{"model": "masked spectrogram model", "dataset": "short pieces for a synthesised band: melody, chords, bass and drums", "train_examples": 26041, "n_mels": 64, "hop_length": 160, "input": "log_mel", "win_length": 512, "method": "simmim", "mask_ratio": 0.75, "loss": "l1", "arch": "vit", "norm": "layernorm", "norm_position": "pre", "hidden_act": "relu", "mlp_ratio": 3, "head_dim": 64, "fused_qkv": false, "bias": "none", "qk_norm": true, "parallel_block": false, "inner_norm": false, "moe": "top_k", "num_experts": 32, "moe_every": 2, "expert_mlp_ratio": 1, "experts_per_token": 2, "shared_expert": false, "patch_size": [8, 8], "conv_stem": false, "layers": 10, "width": 192, "positions": "conv", "residual_init": "none", "optimizer": "muon", "muon_scale": "original", "learning_rate": 0.029, "momentum": 0.9, "nesterov": false, "orthogonalizer": "newton_schulz_5", "adamw_lr_other_params": 0.001, "max_grad_norm": 1.0, "gradient_noise": 0.1, "max_steps": 8100, "batch_size": 64, "epochs": 19.9, "lr_schedule": "wsd", "decay_fraction": 0.3, "final_lr_fraction": 0, "warmup_steps": 400, "weight_decay": 0.005, "adamw_weight_decay_other_params": 0.01}
Rows from expert 29 of block 7, named by matrix and row number. Rows with one number belong to one neuron. Each number is 128 + 24 x the weight over its row's rms, rounded and kept within 0 to 255. All counts start at 0.
# up: expert up (model.blocks.7.mlp.up, 32x192x192), inputs 96-191
# down: expert down (model.blocks.7.mlp.down, 32x192x192, transposed), outputs 96-191
up.75 [124 125 139  85 145 108  99 134 100 123 138 166 105 124 124 152  98 127 112  84 101 134 120 143  78 116 128  90 130 120 111 132 143 145  91 188 132 136 151 162 142 126 136 113 127 117 123 124  99 103 106 109 156  74 132 102  84 176 150 135 107 128 139 128 110 146 140 113 146 100 162 138 121 126 150 135 102 106 100  87  96 137 121 141 151 124 112 155 116 117 155 119 153 112 166 138]
down.75 [153 138 140 146 154 111 116 107 104 112 154 150 110 113 139 134 108 117 133 137 180 189 134 119 138 132 110  80  97 148 134 134 138 136 155 159 130 138 142 156 130 113  78 124 134 123 146 119  71 120  72 108 119 108 137 139 137  78 145 155 108 154 157  96 113  93 138 127 165 126 151 129 128 126 105 135 129 105 132 103 127 121 137 105 103 126 126 135  87 148 108 128 132  77  66 111]
up.76 [104 103 106 110 115 147 133 179 122 127 141 164 115 114 141 124 110 148 102 107 111 113 125 147 171 125 114 147 124 130 142 132 129 113 122 173 103 185 124 147 107 158 133 101 120  99  76 134  99 139 131 141 138 178 162  80 145 103 108 115 101 125 119 110 129  87 112 176 116 147 162 150 115  91 146 102 100 164 128 118 130 147 142  80  92 118 137 115 125  88 100 100  79 169 115 152]
down.76 [139 139 129 125 163 101 172 113 146  90 151  84 174 107  98 161 101 142 141 110 100 129 118 131 140 146 137 189 123 142 144 156 101 112 152 129 172 111 124  99 121 145 145 113  92 138  75 160 132 158 105 131 133 125 132  87 156 140 116 132 157 127 154 123 135 124 129 165 130 128 131 138  86 173 141 119 108 104 144 146 121 138 103 162 107 112 161  80  64 156 110 129 166 121 120  97]
up.77 [131 117 164 160 142 171 153 134 161 151 139 129 136 157 137 121 146 143 125 121 134 120  86 173 162 142 102 147  70  72  91 180 164 162 123 104 164 124 136 142 107 111  92 127 121  99 116 130 104 143 128 124 149  92 132 118 119 121 189 113 135 102 142 119  93 106 133  80 166 149 175 161  98 150 119  90 141 115 128 133 131 113 150 112 147 155 159 122 151 119 142 153 112 134 166  90]
down.77 [100 179 107 133 140 107 122 146 122 126 139 176 121 132 135 176  82 156 116 119  74 127 127 163 108 151 157 146 151 155 118 137 128 127 137  63 124 115 119 134 131 137 122 125 159 131  53  98 133 176 132 109 137 158 145 140 171  89 120 127 145 106 109 117 129 182 176 146 115 150  99 135 127 127 107 131 121 149 136 105 135  93 103 136 103 128 138 126 148 159 124 153  64 120 161 114]
up.78 [151 124 142 133 130 150 169 125 123 153 164 115 114 143 111 134 102 176 151 130  98 125 146 135 104 114  86 102 132 165 143 167 118 128 113 104 105 147 154 130 160 130 183 133  94 164 123 160 123 119 150 111 122 111  79 144 162 142 132 104  99 121 137 115 139 123 160 134  98  91 128 117 145 115 141 130  97 140 137 158 108 170 175 187 154 103 131  92 114  98 142 134  92 107 127 161]
down.78 [150 123 118 190  84 121 154  98 163 179 120  97 134 120 111 108 148 134 120 117 140 139 123 127 160 100 122  91 129  99 102 157 140 161 123 128 108  72 128 109 146  94 137 130 165 111 174 121 108 140 167 124 161  74 149 179 136 112 106 149 118 138 105 147 119 106 122 140 113 129 129 153 104 171 109 116 107 168 114  78 111 146 101 147 121 158 132 105 124 162 116 168 156 129 155  93]
up.79 [155  96 169 141 118 142 114 127 135 110 117 158 111 127 116 141 146  89  89 116 122 136 149 126  67 159 124 118 170  88  93 114 166  77 100 105 126 161 128 124 132 131 137 148 130 177  98 173 110 125  99 116 118 162  94 129 110 151 125 155 107 114 163 140 103 120 139 115 130 104 114 118 114 128 188 108 128  89 108 161 126 151 134 146 147 153 134 113 102 147 143 141  79  89 133 126]
down.79 [145  94 152 129 154 107 180 106 166 151 106 154  91 135 116  80 197 171 127 132 148 137 113 139 151 110 157 122  95 119  98 144 127 172 100 118 110 163 124 138 135 103 134 120 153 120 135 144 171  97 149 162 122 127 109 180 129 145 100 162 121 103 140 117 137 147 157 131 125  72 130  87 117  92 114 135 134 106  88 117 127 167 154 124 140 128 116 117 124 137 125 130 113 140 109  96]
up.80 [135 119 117 127 131 101 161 170 128 147 155 135 123 109 109 126 136 154 131 113 121 126 126 152 134 161 109 129 159 133 101 112  92  96 159  89 110 154 120 116 125 179 113 164 157 141 118  77 166 154 113  79 123  85 137 119 121 119 100 122 117 141 152  89 129 145 153 128 162 144 135 163 134 138  83 137 118 160 146 123 129 145 142 174 105 134 112 103 140 143 173  83 139 169 175 122]
down.80 [111 148 140  94 178 117 136 124 134 155 103 144 109 124  96  93 123 126 162 130 155 147 153 129 168 111 124 164 133 135 102  87 125 129 138 118 129 135 124 145 136 150 137 106  82 150 109 123 140 145 111 132 111 148  93 174 128 111 106  88 124 113 102 132  97 123 115 109 173 116  99 126 117 140 140  82 157 105 129 149  90  85 133  99 122 137 101 196 100 129 155 102 188 167 155 137]
up.81 [134 162 125 148  97 141 109 133 144 107 118 128 106  97 137 101  82 135 164 157  89 101 136  45 137 117 133 131 166 130 117 179 146 125 134 134 111 145 146 115 123 161 130 171 123 145 148  72 174 118  94 151 132 166 130  97 133 131 166 142 122  85 119 129 145 137 143 146 137  91 126 104 129 182 163 125 142 155 115 128 120 122 127  88 137  78 132 109 125 162 130 152 144 187 111 133]
down.81 [ 86  49 147 133 102  97 121 151 129 111 118  87 182 136 119 117 118  82 143 167 111 128 129 106  97 189 140 130 120 120 136 103 108 143 122 129 142 112  84 146 114 124 126 118  89 168 133 156 113 122  90 139 122 113 115 135 122 160 110 122 169 109 140 108 102 113 111  95 165 133 150 127 132 145 105 130 114 123 119 130 122 146  99 119  87 175 151  86 126 161 179 128 122 145 145 114]
up.82 [116 138 158 122  96 152  84 151 113 138 157 102 162  93  98 179 154 146  99 132 143 113 113 195 143 128  93 121 132 175 129  97 122 132 125 129 152 131 179 146 120 173 125 143 167 145 153 130 100 127 129 128  88 122 138 123 130 139  82 135 111 117 154 141 105 125 138 101 148 134 153 158 137 179 119 125  97 109 131 123 154 116 148 127  98 128 142 145 157 177 103 116 103 114 142 120]
down.82 [ 96 143 140  87 112 104 139 139 144 117 112 110 168 114 151 120 124  72  94 107 110 140 102 155 131  91 115 140 133 175 149  88 160 133 151 100 111 108 117  90 157 121 149 104 113 123 140 131  89 126 161 173 150 130 126 157 121 146 101 101 149 142 158 123 141 129 116 105  88 124 143 133 132 121 177 117 113 132 112 150 130 123 149 120 164 133  93 144 127 104 145 130 111  98 154 152]
up.83 [126 100 120 147  88 133  76 160 115 125 139 135 119 173 152 168 128 163 121 142 153 145 137 146 143 143 147 104  95 126 125  99 112 138 137 143 120 170 117 120 152 163 139 127 151  74 113 107 151 162  97 144 168 122  87  92 168 145 138 136 131 106 136 154  97 152  96 129 152 128 148  78 111 114  93 174 157 157 176 107  82 127 136  94 121 139  91  90 113 108 148 135 157 145 135 128]
down.83 [135  97 100 161 116 100 116 118 118 123 139 105 151 119 106  86 132 145 133 119 128 158 143 167 149 120 174  95 109 156 175 155  98 158 164 102 109 120 108 130 104 147 114  99 108 129 159  90 130 105 141 113 160 153  86 153 132 127 162 143 101 107 144 115 143  95 173 163 106 117  99 143 157 131 121 160 113 105 141  98 113 144 102 115 155 177 111 142 120 121 111 115 141 104 111 161]
up.84 [127 148 127 144 141 143 119 130 132 124 117 120 134 175  79 154 171 189 156 118 132 101  90 159 145 122 134 108 122 138 147 109 141 161 128 161 148 108 112 159 142 133  99 110 136 100 104 138 153  92 133 154 118 125 166 111 131 106 128 116 111 140 169 136 144 149 117  90 159 158 159  79 114 125 174  97 181 125 132 122 181 179 130 136 152 154  92 157 138 106  98 186 133  96 119 150]
down.84 [116 133 122 171 150 131 140 129 133 111 168 137  98 142  75 133 127 118 123 117 131  88 135 127  91  80 121 148 106 157 142 147 115  82 140 148 138 125 132 138 168 125  89 102 117 156 136 145 148  94 152 100 132 144 114 116 104 149 117 111 139 150 121 150 145 167 113 159 109 131 128 130 131 105  72 189 127 121 159 126 107 134  95 180 145 148 149 158  87 110 150 126  88  99 139  95]
up.85 [ 61 119  94 127 101 157 126 148  96 180 141 125 126 146 129 124 108 169 123 103 120 114 101  88 125 139 123 122  85 120 157 103 131 135 117 134 137 137 126 116  91 115 125 143 128 107  98 154 137 119 126  95 121 130 110 144 130 154  96 124 105 137 123 110 103  72 180 159 135 153  97 130  74 132 115 125 137 132 109 128 108 138 104 140 105 163 112 137  94 108 111 168 118  98 169  99]
down.85 [193 161 128 157  90 138 136 132 133 141 101 106 151 139 154 121 131  81 103 141 138 150 113 131 124 117  64 103 118 111 109 134 136 146 104 121 120 132  97 128 114 116 121 179  97 104 144 120 150 116 129 115 124 110 153 114 124 141  88 144 140 151 134 129 117 152 144 109 150 150 133 152 103 159 167 114 133 112 180 128 100  65 140 114  99 135  98 117 141 140 124 143 157 124 168 129]
up.86 [104  96 147 145 101 155 137 130 103 111 121 102 125 130 136  86 125 128 129 120 174 140 124 115 137  93 181 112 125  99 131 105 156 144  91 139 133 122 120 179 133 169 146 143 115 162  95 182 126 103 153  95 145 153  90 125 139 105 110  94  72 167 125 134 146 110 150 230 137 160 133 122 106  94 110 122 171 121  90 122 103  97  63 108 117  63 111 146 120 110 105  85 132  91 137  97]
down.86 [ 87 149 118 124 122 135 147 142 151 112  92  78 112 131 148 133 123  83 122 119  84 162 161 127 121  96 119 113 113 161 173 147 124 148 139 126 123 148 130 152 123 132 106 134  59 109 171  80 150 112 138  80 107 102 128 106 141 103 138  98 121 114 155 114 174 137 102 144 104 142  93 135 149 152 105 165 118 104 137 154 136 134 121 147 160 131 128 111 115 160  99 103 135 101 177 159]
up.87 [169 121 119 128 100 154 144 127 132 101 104 149 155 106 115  97 113 102 138 163 111 163  76 149 117 108 136 151  91 127  84 135 156 152 134 153 128 130 107 148 105 110  90 131 114  79  79  78 116 118 105 116 122 143  92  95 119 106 121 132 167 118 111 140 103 102 122 150  95 157 116 164  82 137 146 118 150 116 162 149 107 103 148  93  87 108 119  74 114 118 124 179 134 172 101 148]
down.87 [126 143 106 145 136 121 164 154 124 140 120 126 113 109 113 118 128  97 118 142 130 145 135 109 121 122 118 114 168 123 100 126 114 123  81 150 111 126 149 156 117 106 140 120 113 139 134 101 127 124 147 121 128 108 149 126  98 138 129 135 104 138 172  93 115  76 141 128 128 104 104 160 137  99  99 113 193 140 138  99 136 134  87 135 146  75 169 130 126 107 102 144 152 127 100 150]
up.88 [115 130 155 129  87 140 104 160 115  91 134 121 134 117 103 109 149 130 151 154 119 153 114 152 109 123 141 130 130 117 153  81 179 148 106  88  97  98 130 173 148 125 168 124 130 122  99 113 121 142 105 144 129 122 134 162 154 100 108 135 102 157  90 114 115 140 109 192 112 114 149 165 117 137 104 139 126 124 116 122 111  80  80 130 129 151 119 138 142  92 115 132 128 145 119 114]
down.88 [104 150 113 104 145 122 148 119 117  85 144 173  89 122  87 157 115 117 114 140 170 105 116 134  69 135 133  94 137 106 122 101 112 112 143  89 134 155 155 152 140 123 104 112 158 124 118 131 150 109 141 115 123 152 146 104 138 149 127 132 113 127 125 129 171 105 165 126 132 117 166 126 178 148  94 161 112 113 171 119 127 136 121 139 176  90 179 160 125  86 140 147 115 122 127 116]
up.89 [ 98 119 139 163 142 115 122 120 155  99 136 138 145 107 131 158  93 153 125 146 152  86  97 136 138  89 112  99 115 111  67 102 146 103 161 106 151 115 141  93 117 144  98 102 103 107 178 121  96 112 114 142 147 147  99 138 129 144 120 112 192 119 101  76 164 129 113 112  81 160 130  99 136 144 105 125 139 152  96  99 121 124 139 102 148 138 116 125 141 136 135 139  92 151 135 112]
down.89 [111 100 128  86  90 105 170 128 116 165 153 119 130  87  96 143 117 139 138 149 107 140 128 114 140 166 106 143 183 127 151 140 107 141 129 158 110 114 128 149 114 148 107 163  78 126 123 144 175 143 119 113 145 155 105 124 104 160 167 137 127 153 120 105 131 121 166 129 134 121  97 127 122 147 122 168 137 127 111 115 117 106 132 123 102 145 151 111 117  87 100 141 115 162  78 101]
up.90 [143 101  99 101 162 134 108 113 119 108 154  75 140 118 153 145 112 156 138  92 171 104 105 135 112 128 127 144  88 120 174 122 140 145 153 111 163 131 130 159 137 139 143 105 131 146 159 132  84  98 134 108 123 157 187 131 148 132 169 127 114 114  70 111  75 116 136 114 140 131 122 117 152 150 130 104 151  73 105 158 127 140 123  65 141 127 104 113 123 100 113 141 149 145 151 149]
down.90 [112 129 145  91 119 140 137 139 116 137 112 129 130 137 132 149 115 150  75 169  98 137  99 163 135 104 167 148 125 117 127 126 157 113 141 100 149  98 115 141 142 136 165 111 104 128 133 126 148  88 123 153 119 136 129 132 142 129 158 136 118 148 127 135 104 148 120 162  95 142 131 150 120 120 165 131 129 144 162 130 113 125  95 149 131 193 124 156 150  97 159 140  62 139 134  73]
up.91 [165 147  94 107 107 129  95 153 114 108 141 140 103 117 110 152 131  96 156 101 131 145 108 146 220 140 138 119 138  70 106 139 145 134 151 122 123 136 168 100 105 120 113 172 100 176 139 142 120 125 133 150 115 157 114 106 142 105 121  96 136 125 160 136 147  98 152 113 133 133 116  97 118 170 121 116 150 121 169 118 120 142 132  98 117 117  93 153 115 175  99 138 149 150 118 139]
down.91 [119 147 137  90 140 138 166 140  85  96 169 122 120 150 131 143  97 108 160 132 118 150 120 111 126 148 116 132 113 151 117 159 114 170 168 119 122  85 135 138 153 155 177 135 165 106 112 102 146 108 161 102  98 162 100 143  94  98  95 109 147 147 104 133 103  78  98 145 138 111  94 140 117 109 163 145 142 131 138 107 103 100 124 125 134 114  90 134 102 125 126 121 171 165 124 156]
up.92 [101 175 144 143 121  97 184 137 147 135 137 161 146 156 115 122 138 181 108 135 117 115 175 152 123 132 112 170 165 133 146 121  89 161  69 131 174 142 123 137 128 108 151 160 143 111 138 110 115 133 171 150 126 169 152 121 182  78 134 129 115 120 137 121 159  94  94 125 121 125  87 172 159 153 160 169 127 145 156 116 110 150 149 100 127 107 162  88 121 135 151 120 140 112 124 145]
down.92 [154 106 158 132 139  99 176 122 138 148 114 125 156  84  97 135 144 123 125 103 108 108  95 137 133 142  98 127  81 102 107 119 189  98 163  95 133 124 165 170  98 169 110 122 130 112 129 134 103 143 112 142 135 133 109 119 116 102 142 108 141  89 106  97  97 137 106 151 102 110 137 202 126 149 145 122 145 145 144 175  91 101 157 162 131  99 120 141 101 127 124 124 121 110  83 115]
up.93 [110 131 130 129 126 143 133 125 122 143  93 131 142 117 104 119 143  91 119 117 105 162 102 115 114 156 167 161 131 137 165 138 100 157 111 165 104 146 148 128 140 127 107 117  89 107 136  94 116 183  91 102 110 129  98 160 146 153  94 162 144 117 131 137 118 141 131 129 113 147  74 118 103 139 136 119  76 171 145 152 137 108 121 114 127 128 138  75 117 112 162 148 106 119 105 129]
down.93 [154 144 158 152 103 125 106 137 135 149 155 160 139 102 116 109 120 115  84 142 118 115 132 114  82 171 128 105 161 126 111  94 125 129 111 139  97 132 174 122 108 142 115 158 141 103 162 111 142 127 146 157 161 126 127 136  98 112 122 120 155 134 107 136 137 137 192 144 129 145 146 125 100 126 133 124 130 148 126 108 119 123  71 124 144 126 177 108 130  94  94 124  87  66  95 167]
up.94 [148 111 127 118 157 134 116 155 140 130 174 128 145 104 125 135  98 142 150  92 145 144  92 110  98 138 164 142 134  99 121 126 122 143 110 119 162 152  83  95 131 172 115 135 156  98 117 137 105  93 117 106 111 173  75 117  77 140 110  95 135 146 119 143 103 140 134 108 133 148 141 161 134 151 103 126 139 123 128 111 109 122 117 143 139 122 127 152 157 163 124 130 166 108 159 147]
down.94 [114 138 139  97 147 129 135 126 123 126  94 127 111 103 186 135 132 142 181 100 126 128 175 127 160 116 150 127 131 128 136 157 116 138  99 105 128 158 124 124 122 149 113 156 120  98 165  96 143 127 169 147 150 134 165 139 151 181 105 129 141 142 111 103  75 128 102 100 134 124  79 126 126 112 129 153  97 133 133  85 149 110 101 144 128 139 138  96 167 118 123 127 106 136 103 128]
up.95 [162 139 124 140  93 141 128 149 132 121 103 108 147 141  86 135 105 158 138 124 111 122 136 132 115 115 123 137 133 142 104 168 148 142 101 141 164 126  78 118 125 131 147 126 164 115  65 116 116  90 112 131 166 138 130 180 128 139  95 136  75 119  86 130 144 127  97  94 119 104 123 158 173 123 161 100 112 101 118 169  93 121 118 152 129 117 138 111 130 162 144  88 115 116  96 149]
down.95 [ 99 130 127 178 136 103 100 170 120  87 126 173 118 136 106 149 131 124 129 143 139 105 108 136 109 139 152 109 130 121 115 107  93 141 141 115 115 179 128 140 100 167 127 121 154 102  89 167 141 130 154 132 172 117 141 125 128 149 112 162 110 115 103 139 146 151 141 104 110 137 128 129 129 117 121 125 134 138 148 138 121 159 123 118 126 120 132 112 109 116 131 139  87 129 138 131]
up.96 [112 115 121 138  99 162 141 160 129  77 117  97 145 173 117 146 142 156 153 121 149  81 118 107  56 107 114 125 177 140 116 117 107 118 107 129 132 121 112 121 128 155 154  96 122 117 157 146 123 160  83 148 103 134 125 101 154 116 127  86 121 119 111 113 165 146 103  90 130 116 134 135 112 149  98 104 129 104  67 133 137  95 158 128 136 138 138  99 124 135 139 163 135 129 101 144]
down.96 [164 146 191 143 139 174 128 100  84 104 101  98 144 146 152 142 101 121  90 120 161 123 157 140 152 133 161 176 117 171 116 140 128  87 123 145 125 151 120 159  93 127  98 184 138 125 123 108 155 121 159 164 100 117 121 130 101 132 100 120 109 122 130 144 165 161 114 134 122 127  94 110 137 116 123 115 111 114  99 111 117 122  91  92  93 148 127 124 157 133 131 104 141 145 123 121]
up.97 [164 100 106  91 100 135 144 125 118 142 133 120 150 161 131 153 133 137 119 169 132 140  93 161 137  98  92  88 129 131  72 121 125 130 136 159 121 131 140 128 143 114 105 112 103 143 141 150 113 112 141 171 104 147 115 140 111 125 122 135 176 139 135 161  95 106  96 125 157 159 101 133 130 125 148 106 134 150 135 126 124 150 118 121 151 126 132 139 129 150 149 103 121  76 123 117]
down.97 [ 88 130 125 135 116 159 137  76  95 116 135 159 165 143 107 115 120 108  91  93  83 105 113 123 116  94  97 118 114 156 110 116 148 162  89 125 140 215 139 170 113 109 127 131 144 158 102 125 142 111 143 120 163 127  97 150 104  87 124 113 114 150 133 147 128 143 191 108 102 129 138 157  98 157 144 140 153 147 138 153  84  69 132 142 137  85 194 113 117 119 124 108  89 137 166 118]
up.98 [125 155 111 140 132 137 122 130 129 128 150 183 112 133 106 114 138 120 117 117 150 111 136 107 124 161 131 122  85 145 127 140 131 132 130 119 121 137 166 150 133  80 152 167 150 141 111 124 104 121 130  87 142 143 102 103 184 121  96 132 108 111 165 151 103 129 166  94 124  78 157 127 124 146 165 154 183 167 104 157 113 114 103 102 120 149 122 131 106 113 122 128 140 171 148 128]
down.98 [131 111  89 113 123 166 126 133 103 142 150 102 131 115 112 103 156 122 190 137  96 145 108 129 167 154 167 150 159 113 159 106 173 105 138 186 146 105 132 141 121 134 147 119 148 125 139 137 153 157  99 140 131 149 157 109 136 139 110 129 130 146 103 113 123 136 120 122 172 135 141  99 148 108 116 119 115 162 139 113 128 128 123 128 115 137 129 122 178 112 150 140 122 147 116  96]
up.99 [142 195 127  62 127 108 128 158 113  79 160 126 138 111 111 155 184 141 129 126 104 126 107 127 144 159 123 120 120 104 122 187  89 155 150 104 148 130 136 134 103 144 104 124 132 122 113 161 141 138 138  70  74 100 116 113 119 111  90 143  95  92 103 111 108 114 147  77 147 117 128  90 140 155 129 173  91 153 158 140 118 128 130  90 142 131 122 137 117 125 100 168 122 134 108 118]
down.99 [120 108 144 143 101  90 143  99 123 161 118 141 105 124 118  98 142  94 136 161 151 128 128 138  92 145 121 148 148 132 125 153 116 175 138 148 161 139 160  98 101 110 131  87 134 141 125 128 143 113 146 113 146 102 132 104 153 138 142 153 164 131 164 134 117 177 171 121 121  92 161 157 154 169 111 115 143 111 103 140  96 159 131 136 101 129 151 128 101 117 149 155 152 123 157 153]
up.100 [132 137 127 111 128 105 110 110 144 142 115 131 104 140 182 101 150 176 158 183 101 159 140 115  96 142 129 150 170 112 122  92 127 115 109 134 123 124 113  62 146 125 116 134 112 116 138  89 137  89 129 127  94 144  98 145 144 131 150 151 127 129 132  85 137 106 115 109 154 128 110 125 105 137 140 138 141 124 107 115 114 140 140  97 137 163 117 100 148 175 105 129 113 109 206  78]
down.100 [116 155 143 155 143  99  95 127 120 136  93 137 118 120 104 151 118 127 107 197 131 101 161 132 163 122 107 154  83 143 158 124 106 118 173 128 100 117 103 144 129 129 121 140 123 123 151 182 124 179 130 139 163 159 123 126 106 153 123 171 125 104 148 155  90 144 150 114 146 115  87 158 111 109 117 159  98 151 125  86 114 162  77  84  83 104 150 121 154 141 119 144  89 163 124  98]
up.101 [164 137 126 122 133  87 113 126 114 148 119 162  77 113 119 136  68 149 139 138 159 174 129 120 120  93 116 115  91 140 144 112 137 130 154 139  79 152 151 155 123 125 170 126 136 162 135 110 149 106 149 153 106 132 179 111 137 170 147 136 140 142 145 140 151 153 158  86 105 153  93 143 166 128 109 119 128  92 120 125 148 117  86 112 150 100 118 140 132  98 136 125 111 149 139 117]
down.101 [136 126  88 130 161  98 126 136  89 129 129 133 160 168 157 118 113  91 126  93 157 141 123 114 138  86 144 149 142  99  82 143 133 111 125 145 145 129  75 187 150 178 130 128 189  95 128  93 143 106 147 129 127 141  70 138 140 134 116 129  98 105 105  99 138 104  94 113 113  98 101 134 132 135 123 157 152  80 143 131 141 100 119 136 115 137 148 158 119 130 125 169 143 156 141 128]
up.102 [140 110 122 133 158 127 142  96  98 176 122 102 115 136 107 110 148 145 121 113 137 153 124 114 114 117 143 134 134 135 146 106 115 138 143 127 137 173 109 119 109 149 133 154 162  69 159 103 166 140 154 134 183 143 122 142 142  91  87 138 115 109  97 124 124 166 130 100 106 103 130 142 167 125 120 210 109 136 131 108 132 150 103 120 117 142  93 153 152  51 141 155 103 156 138  82]
down.102 [145 163 119  89 119 133 110 129 157 142 129 141 139 154 122 166 104 120 144 103 146 114 146 123 152 134 162 163 136 145 109 151 131 117 168 137 138  82 136 107 125 148 140 122 120 126 164 133 147 151 140 166  95 145  98 111 104 106  97 161 123 121  85 120 144 156  89 159 149 143 124 138 140 133 155  90 109 115  92 120  96  72 138 137 123 135 112 129  98 116  93 120 113 101 139 105]
up.103 [129 141 156 124 136 168 130 105  99 104 115 134 131 147  79 114 133 179 130 124 159 143 151 133 154 108 148 119 122 122 142 184 113 118 172 160 124 132 139 147 142 146 115 140 156 135 128 128 149 139 146 151 124  97 106 140 111 113 114 130 100 106 139 141 130 122 152 171 139 139  99 157  99 124 153 148 185 154 116 120 130 144 129 141  82  83 131 128 129  91 117 155  90 161 111 137]
down.103 [146 119  89 125 139 132 105 159 111 155 179 130 124 143 115  58  93 178 136 140 117 134 141 133 111 172 133 154 104 118 145 123 139 137  71 136 132 110 136 138 185 144 154 153 107 128 114 151 171 130 133 129 147 137 161  91 134 128 141 144 109 110  92 126 125 157 125 164 148 112 109 145 145 154 152  93 147  82 170  95 138  73 124  93 125 152 105 107 169 157  80  93 118 126 105 131]
up.104 [153 111 117 174 125  83 141 112 143 150 163 175 118 165 103 109 138 110 107 148 122  94 111  97 112  93 148  71 126  92 133  73 160 111 131 144 156 129 146 167 159 149 114 105 106 113 140 175 105 107 148 157 142 148  96  89 159 122 127 157 100  99 134 145 131  83 161 130 116  91 121  78 109  95 127 102 155 114  99 166 114 145 132 144 119 104 136 140 153 122 178 131 128 128 151 124]
down.104 [154 132 122 139 151  92 130 152 112 144 125 146 154 173 190 136 157 112 114 117 130 137 105 142 108 141 134  92 114 120 115 165 116 145 140 174  82 147 142 116 106 137 143 108 163  89 134 159 138 105 102 109  95 159 160 127 153 128 146 126 114 181 160 131 164 132 108 111 112 157 148 114 110 129 104 107  77 146 101 109 113 127 101 109 144 105 109 119 101 152 146 158 118 115 143 131]
up.105 [117 131 112 153 123 148 178 101 141 130 136 102  87 129 142 114 128 175 114 155 138 109 116 152  96 136 120 111 172 131 101 123 143 143 141  98 140 176 196 113 133 130 134  86 123 184 164 141 126 165 157 143 122 152 152 154 189  98 103 133 156  98 187 111  76 112 156 119  97 118 114 107  96 119 135 155 122 145 147 100 176 123 137 112 136 149  86 132 115 104 139 121 118 113 112 141]
down.105 [133 171  81 138 119 111  80 171 130 117 160 146 157 110 134  63 126 134 120 144 140 124 169 178 138 141 111 135 141 142 168 113 153 139  77 140 132 120 120 179 129 132 128 144  98 116 101 127 116 116 128 127  80 146 175 139 176 158 116  88 118 184 116 142 137 146 127 122 143 158 112 109 142 133 135 114 149 137 119 130 129 137 120 150 147 132 155 133 130 111 138 178 120 106 151 164]
up.106 [128 130 119  79 138 165 126 140 128  95 133 109 111 149 160 135 101 105 140 128 122  86 172  96 107 114 126 124 145 111 107 157 129 121 124  87 114 120 144  90 140 115 143 128 144 115  71 122 112 166 149 168 124  97 136 104 161 155 132 142 181 147 109 109 143 100  87 166 151 155 106 158 176 159 131  75 125 137 118  90 107 108 124 136 129 154 122  91 112 134 113 170 137 100 139  86]
down.106 [147 115 151 142 125 159 123 127 130 115  97 163 102 146 190 156 110 100 155 140 165 156 154 141  80 104 133  88 142 103 125 170 129 157 137  98 113 125 152 124 163 114 120 135 173 151 120 125 128 128 133 107 114 153 119 101 139  80 126 128 154 159 180 150 153 109  77 104 114 126 107 151 129 116 128  97 146 145 162 129  95 131  85 128 153 122  76 133 105 165 144 138 118 113 117 131]
up.107 [143 107 131 159 140  98 133 125 191 108 130 125 108 143 138 141 134 133 128 112 100 110 124 126  92 110 137 146 115  87 136 125  80 154 105  94 124  85 108 143 149 120  94 103 132  77  67 162 128 106 139  97 148 129 124 123 111 146 146 117 106 137 138 122 134 151 111 104 134 135  98 145 138 114 111  92 110 108 118 119  75 115 103 144 145  63 130 158 162 146 144 155 122 168 158 115]
down.107 [146 127 159 148 164 114 150 130 111 104 122 140 110 183 156 133 172 157  99 116 124 149  86 185 186  94 133 136 127 134 173 157 121 134 128 165 121 109 104 158 126  94 142  98 142 111 106 159 176 162 111 111 138 180 134 120 140 120 128 132 144 140  95 125 139 146 121 135  95 140 112 132 132 133  76  96 136  99  98 128  87 137 107 170 132 126 112  89 151 130  79 117 103  96  92 129]
up.108 [139 118 125 107 124 179 103 125 119  90 112 144 145 109 147 142 112 147 112 130 127 175 104 136 140 150  42  96 144 100 107 156 141 105 151 181 134 120  49  72 139 152 116  74 129 135 116 130 182 121 123 149 120 127 158 115 120 120 116 131 117 141 118 146 140 115 114 104 131 144 120 163 135 135  88 131  93 151 153  55 136  83 139 145 161 109 129 104 157 110 113 134 125 135 151 150]
down.108 [145 118 143 126 106 134 115 132 138 104 144 164 147 129 126 120 107 158 131 132 138 128 155 107 148  99 116 117 131  83 137 131 163 139 129 155 102 112 175 116 122 134 137 127 156 101 180 138 119 109 118  97 103 104 162 155 141 169 168 131 106 131 117 125 163 112 121 126 100 160 141 130 171 118 101  94 154 136 148 173 128 168 122 189 152 140 147  95 107  99 167 115 156 112 145 157]